python train.py --model="image classifier" --dataset="rendered scenes of coloured solids on a plain floor" --norm="layernorm" --qk_norm=false --inner_norm=false --moe_every=2 --expert_mlp_ratio=0.5 --patch_size=[4, 4] --pooling="class_token" --momentum=0.9 --nesterov=true --cautious_weight_decay=true --batch_size=256 --lr_schedule="cosine_restarts" --warmup_steps=330
Rows from block 2 of a small image classifier, named by matrix and row number. Rows with one number belong to one neuron. Each number is 128 + 32 x the weight over its row's rms, rounded and kept within 0 to 255. All counts start at 0.
After each neuron's rows are labels from the 100 images, of 14848, where the neuron reaches its largest size: "patch colour" is the nearest of a few named colours to the mean colour under the peak. Only what is clearly more common there than usual is listed. The data: rendered scenes of coloured solids on a plain floor.
# gate: MLP gate (model.blocks.2.mlp.gate.weight, 672x256), inputs 0-127
# fc1: MLP up (model.blocks.2.mlp.fc1.weight, 672x256), inputs 0-127
# fc2: MLP down (model.blocks.2.mlp.fc2.weight, 256x672, transposed), outputs 0-127

gate.35 [145 113 127 160 113 153 141 113  34 145 119 159 181 159 118 107 136 168  93 102 142 138 115  70 167 100 168 124 126 169 125 113 122 160 132  99 149 112 161 146 103 171 112 165  81 110 122 134 122 138 105 134 142 145  98 133 200  89 137 146 120 139 157 135  78 130 113 210 170  98 138 140 138  80 110  85 151 117 168 126 151 161 136 131 133 140  87  85  83 180  74 141 154 103 113  73 169  89 166  95 108  97 108  94 190 140 157 136 167 140 192 197 170 179  96 103 172 109 147 159 130 116 116 139 151 152 154 153]
fc1.35 [103 140  91 132  61  96 116  70  57 122 162 129 163  92 111 119 124 115 123 136 110 116 162 201 136 105 115 123  82 125 130  43 125 123 119 130 147 176 118 170 174 143 172 137 156 131 122 118 137  77 116 180 161 132 138 133 134 138 133  98 116 129  98 121 109 180 104 151 108 110 118 101 116 137  61 175  86 128 106 131 141  75 195 130 189 169 153  74 170  89 120 132 125 179 128 199 157 176 163 138 192 122  92  89 163 103  82 102 201  69 145 146 117 157 132 202 103 103 118 102 170 103 139 147  84 133 134 127]
fc2.35 [144 164 123 110 142 130 195 131 120 126  98 133 129 153 140 103 135  95  95 118 180 105 133  78  97 131 117  54 153 152 138 186 123 159 144 152  80 141 142 122  96 117 143 203 133  97 103 116 198 117 115 119 113 108 119 101 145  97 153 164  92 153 168 138  81 140 114   4 119 147 147 183 131 181 154 140 174 140 136 114 107  98 187 143 101 120 131 100 110 101 194 111 125  85 132  53 110 170 102 177 135  98 139 122 135 169 111 129 141 125 109 151 149 126 137 149 122 192 164 179 145 100 142 105  54 112 114  44]
patch colour: purple

gate.33 [118 173 133 189 147 143  86 114 111 104 142 106  43 111 177 122 175 118 148 133  58  99 133 169 174  69 137 139 166 180 133 175 134 125 155 131 132 185  90  56 143 126  75 144 185 110  68 132 136 119 143 125 108 118 155 139 134 150 132 151 160 132  98 148 115 116 100 103 137 156  86 132 135 129 121 126 125  55 144  91 118 157 215 122 109 140  98 130 137 191 117 184 124  81  85 146 191 118 131 128 128 129 194 150 133 155 112 145 150 150 101  93 130  73  63 147 135 129 200 115 100  76 118 145  95 125 156 115]
fc1.33 [134 104  85 114 124 154  86 131  87  72 100  73 163 140 136 139  86  88  89 130 128  87 118 101 125 127 125 172 142 152 171 105 143 126 111 155 159 134 146 164 116 119 204 152  84 176 147 159 102 130 124 129  94 137 170 147 175 132 209  86 146 130 162 133 186 178 126 150 140  82 127 138  83 123 105 165 136 128 166 168 148 129 154  45 126  44 174 141 104 104  92  71 121  93 161  55 129 121 155 208 198 128  98 152 110 117 147 169  76 110 100 126  82 147 148 149  81 134 110  91 116 122 159 121 166 133 157 149]
fc2.33 [118  96 124 146 126 107 117 152 168 133 174  94 108 158 144 146 211 104  53 150 156 115 132 122 116 115 155 123 106 104  99  79  96  98 176  68  62 164 124 126 152  71  81 151 150  82 122  56 130 194 110 181 187 117 162 172 125 138 142 131  88 189  97 138 106 152 185  43 173 117 153 123  81  81 114  98 194 121 175  95 161 162 103 110 136 164 131 104 126 164 127  97 115 130 122 118 116 159 137 114  99 121 159 125 133 126  92  78 159 112 140 165 136  83 100 152 109 104 103 137 144 213 130 165 155  89 119 132]
patch colour: brown

gate.669 [156 169 123 114 103 153 159 177  74  91 137  96 114 162 138 160  71 127 169 112 142 124  88 156 173 116 127  90 100 150 117 128 122 113 128  79  98 147 144 127  97 114 133 118 113 157 158 125 136 145  98 133 182 174 170  99 138 160  49 133 101 103 105 179 124 145 142 141 116  96 161 150 157 170 112 139 128 113  70 111  76 128 120 142 109 108 117 124 124  76  66 141  95  49 200 142 174 117 121 102 132 157 145 167 112 121  80 220 169 160 101 105 105 116 145 138  50 133 130  77 158  75 135 118 146 136 168 103]
fc1.669 [ 97 147 153 118 132 115 123 119 194 123  93 150 160  53 115 219 164 155  74 177 133  73 127 137  96  82 154 164 140  99 126 110  66 113 153 159 156 122 134 111 127  98 152 116 140 112 105 105 131 137 140 135 122 125 161 169  86  81  93  61 189 137 167 158 151  89 193 141 137 178 151 171  94 147 160 108 124 141 167  81 133  85 106 153 152 135 196 129 135 141  92 134 124 142 129 201 136 147 142 115  97 155 151  97 124 135 172 111 114 142 101  78 117 128 158 145 140 129  87 141 100  68 112 197 154 147  86 126]
fc2.669 [156 119 115 121 159 105 149 197 165 118 173 117 112 125 110 121 126 114  69  77 124 110 136 120 113 143 104  87 108  78 137  83  53 167  84 139 120 203 151  72 139 133 141 175 131  91 176 137 110  98 140 142  91 181 102  96 137 138 146 230 168  89 180  98 100 154 143 179 127 120 100 130 138 130 193 156 137  52 133 164 108 111 111 154 116 103  51 128 100 158  96 130 119 130 146 167 119 136 126 151 134  73 129 109 152 117 141 201  67 145 116 127 125  84 185 134 133 128 112 171 182 141 146 174 106 124  82 112]
patch colour: green

gate.244 [141  86 171  84  74 183 127 176 139 131 135 110 112 171 117 126  52  75 185  98 147 140 142  77  80 117 116 199  79  91 176  83 104 139 132  84 103  94 127 158 128 133 105  63 115 146 162 160 164 212 106  97 133  68  87 137  77 140 134  74 113 144 122 134 123 104  82 133 141 138 197  25  62 175 147 156 104 113 123  99 170 122 113 103  80 122 109 117 145  84  81 106 150 124 102 131  86 168 130  94 131 118 141 125 122 112 111 128 122  77 197  91 150 103 114  96 103 124  55  94 143 134 104 106 122 158 178 190]
fc1.244 [144 124  97 112 163 149 122  59 147  63  77 113 160 166  63 127 103 114 154 178 132 176 193 108 139  93 127  65 166  90 133 138  97 123 108 129 115 105  92 136 132 127 107 105 110 126 151  79 171 156 114 134 109 122 105 121 132  86  87 146 171 133 146 147 140 114 168 169 144  72  92 180 108 173  35  67 166 116 157 138 145 174 151 126 170  96 149 123 161 168 137 137 129 104 152 104 114 153  99 122 150  99 153  80  73 118 187 152 208  75 210 130 100 138 178  98 160 104 147 170 139 185  97 116 111 167 118 148]
fc2.244 [105 176  80 122  67 137 123 119 114 203 157 158 160 137 106  87 171 128  92 138 131 205 127 158 151 125 166 146 112 119 129 132 175 134 164 126 133  77 115  83 128  69  71  58 115 106 117 193 140 122 110  96 151 195 162 129 142 119  86 103 138  96 125  96 140 153 127  91  61 127 174 116 150 131 168 159 103 102  71 104 190 172 110 162  62  95 106 147 186 173 104 141 122 218 121 137 199  85 106 170 138 186 122 116 165 128 117  88 133 113  78 146 102  90 152  96  68 103 124 108 155 133 115 124 120 157 117 166]
patch colour: white

gate.575 [ 92  82 184  90 114  83 159 137 177 119  73 157 184 178 110 121 121 114  69 170 149 132 111 172 115 144  62 139 114 173 105 125  90 122 158 115 132  96 133 138 117  62 147 105 147 135 135 137 131 125 126 210 154 126 108 150  40 210  99 138 188 109  97 191  92 147 103 104 132 142 136 125 144 164 128 151  88 140 188 129  97 124  92 124 121 109 117 134 115  83 182  93 159 166 102  70 129 153 161 131 135  99 156 180 120  92 125 166 199  96  87 114 109  94 149 111 147 162 140 128 163 121  89 157 113 126 158 156]
fc1.575 [110 126  86  96 156 114  92 128 156 142 153  92 112 103 159 164  95 193 105 126 140  90 142 108 177 159 160 162 109 124 169  80 112 183 114 124 111  93 133 157 127  86 120 140 142 123  44 117  73 117 105  79 156 112 118  88 140 102 178 163 163 111 112 153 121 100  91 137 198 138 134 156  99 156 139 114 162 160  79 120 129 162 145 126 153 117 116 100 178  70 107 170 126 102 122  97 124 132  80 138 150 105 146 122  88 149 101  48  84 136 156  88  95 131 126 132 135 179 150 128 171 137 139 145  96  90 121 166]
fc2.575 [ 82 155 155  83 144 145 210 104 178  64  99 145 120 138 110 186 139 150 161  70 139 143  58 139 113  93 133 119 161 147 143 161  72  95 193 122 154 157 132 183 142  99  98 112 127 106  82 119 100 141 110  86 135 113  99 172  84 166 114 122 132 158 177 126 142 169 159  83 171 164 117  94 118 122 142  96 133 125 128 135 131 145 104 103 130 165  96 122 167 128 109 115 116 149 102 172 125 151 101 105 143  72 102 121 100 170 143 163 130 153 117  94 118 106 103 169  82 144 177  85 156 158 110 126 117 112  85 100]
patch colour: purple

gate.406 [109 100 153 104 118 151  94 104 115 219 173 183  92 156 119 172 114 134 136 158 143 121  95 160 137  93 167 129 144 115 106 198  69 111 143 118 163 127 108  79 162 156 184 107 152 129 123 119 136 109 104 137  45 134 181 191 121 118 116  93 142 134 146 125 111  94 133  58 136 133 110 184 122 110 103 185 137 110 145 134 105 129  97 134 102  52  90 218 137 131 177 102 113 121 202 100 165 138 147 146 145  86  72 183 107 197 103 155  91 140 131  97 152  73 157 139 160 180  68  91 151 168 120 146  68 118 113 169]
fc1.406 [142 181 100 138 148 163 180 135 153  77  87  96 149  66 113 132 111 108 148 133 114 198 122 112 123 118  85 116 177 162 164 117 128  65  98 147 141 161  95 125 143 135 106 134  92 122 105 175 146 185 177 147 163 177 156 132  85 167 102 137  96 105 140 128  88 150 153 185 157  87  91 118 111 130 131 169 133 164 115 166 115  88 175  90 173 202  99  81  82 108  87  84 147 134 106 105 118 125 115 121 156 134 139 122  82 137 114 149 128 180 149  93 127 115 105 124 113 103 154 119 113  84 124  20 141 200 131 118]
fc2.406 [132 108 137 124  79  98  97 104 108 164 126 176 110  99  62 148 150 123 125  99 162 111 180 124 132 124 145 145 104 128  95 108  76 105 107 118 169  87 119  96 115 131 112  65 131 185 144 110 133  94  69 177  82 154  95 114 106 151 149 120 138  82 159 110 118 143 122  19 152 169 154 106  77 138 168 119  36  54 103 126  56 141  74 118 131 139 132 129 159 141 165 106 146 125 107 212 156 101 159 134 116 103 100 153 178  92 142 129 114  90 154 128 135 159 110 127  86 123  81 151 127 110 137 171  64 144 116 122]
patch colour: green

gate.436 [ 90 117 105 133  88 119 198 101 172 195 111 133 180 187 172 136 134 118 107 122 117 166 125 173 102 174 152  79 109 127 123  75 138  86 116 138 106 119 141 112 113 160  82 140 159 152 113 103 184  53 103  90  76 166 130 114 103  99 125 176 130  54 116 186 118 150  90  94 112  91 149 123 150  80 148 109 131 174 105 169 109 190 105 102 124  97 131 138 126 135 154 133 125 116  99  96 170 137 120 143 129  98  56 119 186 124  88  98 135 176  88 102  88 110 106 146 147 176 105 162  57 178  99 179  93  59 124 154]
fc1.436 [152  79 153  84  99 102 151 149 104 106 192 227 157 106 140 124 166 120 111  90 125  94  73 176 154  95  64  53 148 184 122 120 128 168 124 148 100 134 124 138  54 122 144 107 107  96  96 129 174 101 158 136 158 105 153  91  84  76 150  57 149 127 162 173 128  84 149 128 141 128 129 129 193 135 124 147 108  98 170 158 175 141 103 181 163 103 121 142 114 117 152 127 147 123  98 115  78 115  99 127 119 138 193  96 131 137 109 127 139 150 154 174  83 160  77 146 111 117 131 139  88 119  96 112  77 146 154 191]
fc2.436 [165 112 140  95  83 114 104 189 106 131 124 104 128 172 103  90 138 132 117 130 153 127 213 125 108  88 156 184 111 145 109 110 152 101  77 117 106 158 124 119 208 139 171 142 186 158 176  70 104  84 153  68 139 205 125 137 156 147 151  90 150 120 175  84 138 145 140 117  99 110 170  95  50 167 135  93  88 111 118 131 177 184 151 133  78 162  95  53  86  91 109 108  56 130 102 130 101 177 102 161 145 125 214 180 120 132 148  69 125 144 136 132 187  75 116 127  84 150 147 107 144 145 148 186 131 173 125 101]
patch colour: brown

gate.120 [ 61 153 128 118 135 129 131 134  99 125 126 103 102 111 127  62 112  94 107 206  56 147 145 144 167 123 206 134 167 156 100 109 122 148 111 155 112  95 145 139 143 117  85 143  93  74 120 130 116 133 107 137 164 100 173 173 157 115 134 151 152 161 110 127 138 127 177  99 130 139  95 125 109  77 127 182  92 118 103 129 113 174 111 135 164 152  96 158 160 120 150 132 125 108 126 130 133  95 173 110 130  97 102  90 124 183 115 113 170 159 152 141  81 170 118 133 151 142 128 137  92 139 126 134 151 146 183 125]
fc1.120 [150  87 135 102 134 169 156 188 109 157  81 137  97 151 104 104 148 152 121 114 135 179 113 174 199 178  79 149 109 138 150 126 157 115 115 102 183 132  97 118 160 130 123 141 176  99 182 154 197 151 111 112  95 132  71 134 126 174 157 149 100 145 131 160 101  90 132 102 130 131 153 135  72 110 102 138 118 156 124  96  53 130 157 190 124 137 128 144  72 176 146 158 162 118 144 120 140 123  79 170 127 102 101 117  95 166  99 115  96 122 158 129 204 131 122 154 119 154  86 146 148 102 123 183 117  42 103 185]
fc2.120 [139 107 138 138  59  55 151 170 134 119 120  84 129 156 140 203 136 160 158 130 154 148 140 110  97 118 196  92 131  92 130  85  93  86 109 194 154  94  74 164  80  91  72 159 127 148 127 164 110 178 111  92 133 107  91  78 132 100  70 114 138 120 135 135 128 107  91 122 143 144 121 118  86 178 117 100  92 156 144  87 145 122 123 114 117 196 129 144 135  67 159 171 176  95 106  94 128 116 136 138 128 165 144 120 103 111 142 148 123  93 107  76 132 130  47 148  78 171  55 115 114 127 134 149 110 148 129 151]
patch colour: green; brown

gate.456 [143 128 158 132 161 135  93 111 113 134 142  83  95 109 124  76 191 185  94 102 116 101  99 213 159 145 115 175 132 111 124 137 144 130 186  91  99 120 108  95 136 127  82 188 114 111  91  69 153  66  85 109 133 121 140 175 148 146 158 100 117 126 113 128 131 110 148 131 138 104 186 120 136  65  90 131 130 133 191  79 131 135 101 120 162 105 134 118  37 153  65  90 149 177 145 100 172 153 154  83 166  86 155  99 153 159 168  92  93 112  99 175 141 119 134 196 115 141 143 113 115 128  81 126 182 129 162 155]
fc1.456 [ 95 111  66 136  94 158 101 176  76 108 112 162 124 111 122 162  92 133 178 149 128 153 159  72 102 114 180 146 157 154 153 104 100  95 158 121 126  86 155  90 108 105 100 125  93  61  86 117 142 115 134 122 142 129 131 102 135 134 134 132 132 130  72 135 104 147 164  96 151  86  68 103 140 123 193 180  64 116 125 131 143 165  79 116 132  77 166 135  87 103 136 123 129 101  77 114 145  91 129  86 121  97 107 158 150 170 116 136 124 119 130 174 148 167 197  76 179 163  83 111 165  95  64  48  91 101 167 131]
fc2.456 [ 67  99 133  82 110  87 175 116 149 184 127 107 107 118 127 100 159 151  86 105 147 111 111  79 129 136  82  98 125 165 179  99 105  72 158 143 118  87 125 170 178 171 183 114 123 150  93 119  59 139 175 135 147 191 129  66 134 128 157 118  52 114  87 104 119 114 118 157 116 224 130 121 108 125 105  89  60 136 133 125 135 188 123 150  71 103  59  94 189 177 121 188 169 171 125  92 124 123 112 128  49 119  89 112 131 150  97  88 138 122 133 130 103 118 163 102  74  88 162  81 156 117 166 138 153 110 184 119]
patch colour: purple

gate.328 [159 126 166 142 134 150 116 101 111  74 144 110 153  89  90 160 157  95 136 110 119 116 191 116  83 106 123 182 150  64  91  81 159 164 133 134  92  84 113 161  63 120 142 113 103 129 146  94 167 108  68 137 139 147  97  79 159 136 116  92 126 124 142 161 158 156 122 140 102 161  93 135 114 117 184  86 141  75 111  79 128  76 158  33 106 101 139 182  26 111 149  93  83 140 170 219 121 145 172 152 152 160 131 181 128 108 182 130 129 138  86 111 107 130 104 179 115 170 133 127 134 108 145 147 130 165 101 103]
fc1.328 [122 194  95 109 115 133  93 128 146 197 175 140 135 129  77 124 174 148 152 133 131 125 107 142 120 120 198 165 126 143 119  79 212 145 102 151 104 173 207 123 161 148 148 157 129 119 125 130 130 189 172 105 146 139 114 129  68 176 117 124 135 113 144 122 120 152 155 141 124 132 157 197 148 188  93 140  88 167  93 124 115 113 139  85 127 113 123 165 137 122 156 134 156 125 158  92 147 143 119  91  93 148  57 167  94 199 168  51  59  79 127 123 154 101 115  88 123 129 131 162 138  84  81  67 146 105  86 136]
fc2.328 [168 124 123 127 163 146  69 148 113 169  94 181 136 120 107 105 126 132 133 152 125 130 172 141 115  94  77  92 150 132  78 147 145 121  66 142 119 159 109 112 144 141 162 113 168 106 180 176 124 152 133 126 143 164 145 188 142  76 125  81 135 121 113 151 135 122  95 148 139  75 128 116 133  59  72  97  86 149 141 122 138 134  60  85 100 134 104  94  86 109 109  99  93 136  97 108 122 142  81 101 133 144  90 129 145 152 113 166 133 146 142  88 125 147 119 140 246 167 112 117 179 114 176 149 122 137 154  69]
patch colour: white

gate.91 [187 121 120 150 172 149 158 153 189 127 174 167 117 149 148 168 136 124 101 104 151 157 124 155 134 151 112 119 109 143 111 145 138 136  86 142 111  65  90 114 164  93 177 135 193 132 180 159 129  91  96 149 212 165 132 127 176 113  79 127  76 128  80 109 155  83  91 106 127 139  81 117 108  84 183 120 121 112  94 197 103 117 139 141  87 172  83 118  89 126 151  75  76 106 161 135 150 139 131 152  92 167  83  96  84 134 104 112 145 129 132  92 111 180 149 108  74 144 155 113 132  84 188 164 129 132 129 157]
fc1.91 [117 126 185 148  70 119  72  93 153 128 155 157 172 135  75  83  96 151 146 150 115  98 145 114 166 137 176 164 132  78 131 105 185  75 181  79 147 136 137  87 115 108 186  85 141 126 141 162  58 121 148 140  48  87 119 146 133 115  85  99  74 122 128 131 145 157 169 112 105 171 104 124 160 135  97  91 181 132 109 121 170 136 113 145 132  61 169 190 150 123 131 100 146 134 125 102  93 180 167 111 148 180 143 145  96 171 140 162 103 109  95 124 148 117 125 168 165 107  92  99  96 103  94 131  71 144 153 122]
fc2.91 [182 112 130  89 119 128 129 193 137 117 158 149 144  61 163 127 100 106 102 103 102 107 109 116 135 104 116 114 161  86 135 185 115 118 154 145 130 137 101 137 150 176 154 123 136  91 134 167 184 135  74  92 156  82 124 124  94 128 159 147 161 135 183 152 116 116  92 124 150 122 114 127 140 104 202  83 136  92 129 135 148 116 108 111  91 118 124  77 127  91 107  98  99 176 156 136  87 120 164 143 211 101 159 180 118 135 106 138 109 204 137 141 102 126 149  92 141 176 171 164 120 159 122 149 157 155 182 150]
patch colour: brown

gate.143 [106 117  72 168  78 152 113  95  99  97 145 131 150  39  74 155 176 161 134 146 131 134 130 109 101  85 135  91  95 158 119 126 154  74 165 134 150 143 144 178 145 103 163 179  86  88 124 151 139 151 124 189 162 152 138 120  90 100 107 103 133  70 155 161 153 125 117 133 127 114 185 125 130  67 118 102 133 112 181 110 131 136 123 132  87  85 114 132 160  75 130 110 175 121 129 139 131 143 190  66  97 106 140 139 117 203  97  68  73 129 162  96 123 140 140  91  89 166  60 184 154 163 173 108 195 144 107  86]
fc1.143 [ 64 123 117 100 102 108 106  80  82 114  98 121 110 205  96 150  93 150 120 133 158  90 125 131 142 133 114 141 118 126  92 142  95 154 127  71 113 162  53 121 146 103 103 129 165 146 120 103 183 133 109 137 107 145 100 179 179  98 165 118 204 137 133 165  76 112 126 124 128  40 156 102 147 166  84 197 113 133 122 134 125 196 161 140 106 161  93 126 209 121 178 128 149 102 115 141 163 184 138 155 118 127 137 145 143 153 139 165  87 135 159 115 112 101 142 155  95 132 107 129  95 128 110 121 145 129 111 137]
fc2.143 [ 73 114 141 118 160 126 134 123 121 156 153  85  91 151 128 135 151 136 197  77 121 160  80 137 111  83 112 151  76 156 107 136 129 149 130 135 106 154 118  96 118  46 187 145 111 142 129 129 154 102 167  77 127  99 107 110 119  93  82 133 120 115 168 102 137 118 191 115 144 154 121 124 111 183  88 157 129 139 136  49 129 135 114 179  87  75 106 197 118 150  99 113 137  92 122 115  82 208 143 138 112 128 120  85  61 167  79 110  99  89 107 112 105  92 105  99 165 123 127  78 128  82 162 148 124 192 177 150]
patch colour: purple; blue

gate.134 [117 154 144  68 111  96 121 155 142  82 119  88 121 181 198 140  79 158  91 102 145 178  79 152 100 194 126 118 172 114 120 157 136 141 183 125  99  89 111 124 113 212 122 140 159 148 121 165 153 114 141 143 131 116 203  93 168 116  65 163 144  97 138 113 140  73 102  67 158 137  98  87 105 127 161 170 171 140 180 152  79 114 151 121 130 114 125 112  57 127 164 134 176 122 141 129 140  83 180 118 113 119 111 207 109 102 113  94  94 144 130 169 123  89 115 124 104  69 176 170 153 179 179 120 158 111 154 165]
fc1.134 [141 109 178 125 189 109 202 173 169  94 126 123 154  66 119 114 126 140 113 151  98 157  78 133 111 114 166 139 129  97 185 119 145 176 143  94 149 127 166  67 161 106 113 158 172  95 119 110 124 152 191 110  67  87 107 183 142  97 110 122 162 130 125 129 175 111 127  92 159 122  77 183 124 119 160 182 157 170 185 143  94 130 142 122 118  93 116  53 164 127 131 126  96 108 194 116 206 152 120 158 149 116 179 116 158 110 132 144 102 101 109 126 118 110  73 153 122 121 174 148  90 162 119 120 147 142 118  93]
fc2.134 [130 136 174 146 164 152  87 100 189 112  94 123 157 118 134 133 128 112 141  84 147 115 150 138 113 155 107 178 104 134  94 104 165  41 141 100 109 116 112 116 124 146 138 153 139 153 141 120 128  97 149 125 171 126 106  91 150 166 173 111 140  84 171 126 111 111 160  75 149 161 125  60  86 126 164  89 135 136  77 127 129 130 149 127 147 168 132 170 120  92 100  82 114 131 109 144 170  77 140 100 160 122 124 136 128 117 137 135 135 147 143  79 169  66 163  86 129 138 111 101 125 180 116 150 159 139  69 147]
patch colour: white; pink

gate.239 [127 153 213 173 155 116 119 104 173 113 132  81 174  63 164 148  94  77 122 105  86 163 161  78 162 162 143  87 120 105  93 119 135 195 135 123 106 125 114 152 159  81 121 109  73 195  87 122  86 151 161 158 157 137 122 122 137  97  72 149 113  67 172 104 109 136 111 159 139 114 147 156 131  94 141 120 123 164 111 193 154 176 146 112  47 171 112 123  81 158 114 155 179 116 131 121 128  90 141 202 136 170 199 124 106 155 112 159 173  76 151 128  92 179 134  96 118 110  94  87  86  70 134 108 102 188 142 118]
fc1.239 [187 173 123 119  82 131 146 142 125  88 117  63 119  77  99  99 123  84 119 145 156 147 176 125 139 158 125  60  95 141 101 171 170 162 144 173 110 136 118 121 121 119 104 146 145 140 148  58  92  85 131 141 113 147  93  74 117  95 131  71 103 154 155 124 112 173 123 152  67 133 198 153  95 129 142 140  79 120 183 143 110 105  65 173 180 161 115 133  85 148 110  91  75 112 145 115 101 140 170 164 137 143 117 144  94 135 121 101  70 138 183 130 110 101 148 168 119 118 119  65 165 133 115 169 135 110  98 162]
fc2.239 [133 113 166 137 181 119  79 119 157 131 156 117 135  79 104 142 130 155 146 105 156 167 158 126 183  99 132 124 152 106  93 127 169 108 125 167  73 151 146 133  92 153 138 193 138 120  58 165 127 136 143 158  65 120 143 210 147  84 100  64  97 182 110  83  67 131 141 192 101 115 133 128 161 124 141 127 137 127 189 100 122  83 135  81 161 149  79 123  88 144 118 102 147 149 120 193 160 112 146 128 130  82 109 135 107 168 133 164 156  48 129 133 125 177 107 156 216  86 106 138 153 131 160 103 147  95 138 108]
patch colour: brown

gate.172 [133 122  91  72  76  91 133 103 104 121 110 119 157 149 183 123 200 125  83 155 110 117 119  93  98  60 110 145 128 179 154  73 109 138 107 128 128 132  99 160 122 112 137  91 144 119 136 126 124 119 134 116 134 129 123 174 123  61 105 137 106 159  80  80  44  86 106 101 103 145 161 182 113 172 132 198 137 125 158 133 201 147  59  78 139  86 119 113 134 219 163 105 125 138  98 145 145 173 120 130 133  99 137 123 106 193 153 176 120 186 144 154 157 126  69 127 117 172 103 104 122 158 167 141 104 123 152 123]
fc1.172 [ 94 164 125 120 129 116 128 138 136 108 131 128 144 105 153 104 163 161 189 147  88 106 127 115 141 136 122 160 101 104 131 157 173 119  83  88  88 118 128  73 120 159 136 194  98  77 158  84 170 160 139 151 166 106 165  91 136 105 121 209 130 106 192 152 101  50 138 165 157 114 117 151 111  64 170  93 101 168 112 140 162 111 163 112 180 162 115 137 163 116 140 119 130 121 140 130 142  76  96  82 116 143 112 143 136 141  60  77  88 110 120  78 145 142 102 110 134 151 174 153  62  57 123  86 193 174  97  62]
fc2.172 [ 96 180  91 111 151 140 107 141 163 132 127 171  96 168 139 130  75  93  71 132 167 133 150 137 120 121 171  90 132 120 155  86 136 173  70 153 103 128 179 180 113 120 136  90 108 165 112 138 123  53 143 184  83 168 125 162 116 135 128 126 107 103 137 161 141 131 100  93 145 132 173 177  73 105  89 133 144 103 160 136 150  93  92 179 165 129 168 104  74 102  94 156 157 139 135 124  98 158 122 157 100 112 115 141  71 107 150  66 163 117 143  80 124  87 137 185 168 158 136 199 130  89 101 161 126 188 150 127]
patch colour: white

gate.291 [119 187 116 137 132 152 123 136  90  84 135 125 185 148 124  94 148 152 117 157 157 151  72  99 168 112 157 131 212  77 119 151  27 158  89 133 105 115 107 133  83 121 159 104 116 125  60 149 179 138 126 113  51 140 159 143 125  70 137 177 112 140 166 121 146 192  90  98 123 136 120 201 126 170 116  91 129 140 158  86 126 182 120 106 100 140 164 148 118 172 157 128 104 144 113 115 137 142 139 114  81 194 128 122 103 106 167 164 167 141 147  86 105 156 114  97 166 146  75 169 100 139 128 160 108 146 121  85]
fc1.291 [135 135 155 144  76  83 112 136  81 155 133  74 136 115  92 168  70 143 123 146 151 148 134 114 218 151 143  83 136  98  89 150 146 111 141 102 143 128 112  99 132  82 105  82 136 142 117 114 123 169 133 118 195 124 139 160 122 150  62 148  78 132  86  90 154 187 105 144 180 129  87 135  91 157  58  76 121 104 125 210 189 149 133 104 145  74 127 109  93  77  93 100 159  49 127 154 154  75 136 119  99 122 118 122 204 119  73 161 151 150 171 136 131 104 158 129 158 108 163 147 105 125 131 147 128 134 151 112]
fc2.291 [180 173 114 131 130  93 176 144  87 183 162  88 116 131  64 115  87 117 107 114  75 129  92 108 123 163  80 115 151 124 120 111 186 134 138  96 117 100 103  88  99 175 112 148  60 120 149  75 112 137  59 114 155 126 164 130 156 136 124 149 158  76 109 123 139 110 144 156 130 149 130  65 142 191 147 158 103 156 164  78  92 180 160 169 123 141  95 106 121 173  85 159 127 152 134 166 124 128 167 139 122 119 154 120 118 149 165  79 155 101 102 168 151 159  94 146 150 170 142  91 151 132 141  82 123  79 131  63]
patch colour: green

gate.474 [113 117 174 147 173 134 107 127 143 146 148 111 146 139  93 131 108 183  90 120 126  95 164  83 156 138 139  97 138 105 150 153 104 186 137 109 110  76 144 122  99 100  62 183 171  75 121 122 158 113 195 181 115 133  85 110 149  59 161 128 131 163 165 131 144 136 142  72 133 168 125 117 127  84 160 145 121 149 146 130  66  91 134 201 157 179  89 134  86  83 113 118  61  96 167 123 140 160 143 132 136  94  85 164 119 128 186 186  74  80 133 107 187 145 139  90 127 110 202 171 107 158 157 151 153 140 172 166]
fc1.474 [ 94 139 148  80 148 142 164  87  43  43 153  97 105 115 152 104 144 122 120 120 136 157 105  45 109 138 145 145 138 105  74 151 144 112  99  97 140 158 109 133 136 144 132  86 120 145  93 124 122 121 164 109 114 138 179 153 147 108 123 151 130  97 127 153 111 158 102 131 190  82 138  88 156 142 111  87 136 204 128  92 153 110 121 158 115 160 124 125  63 146 118 124  65 144 127 152 146 124 112 170 149 117 129 154 150 106 117 144 137 145 184 142 162 148 155  63 153 131 155  81 151  79 197 134  99  74  90 158]
fc2.474 [ 75 142 162 118 136 150  77 135 111 149 147 140 108 125  65 170 137 107 136 159  74 118 143 152 101 119  62 131 139 113 164 110 106 180 131 109 173  97 217 106 103 153 108 148 110 106 101  82 132 161 101  67 158 197 104  67 134 133 138 119 142 137 132 120 108 187 173 155  99 119 150  88 110 133  51 157 106 126 164 161 164 117 132 123  82 136 136 196  93 162  82 112 118 163 129 128 117 114 205 132 167 124 154  97 148 124 142 126 115 110 151 158 102 104  84 145  83 153 132 148  63 152 100  99 103  89 105 143]
patch colour: brown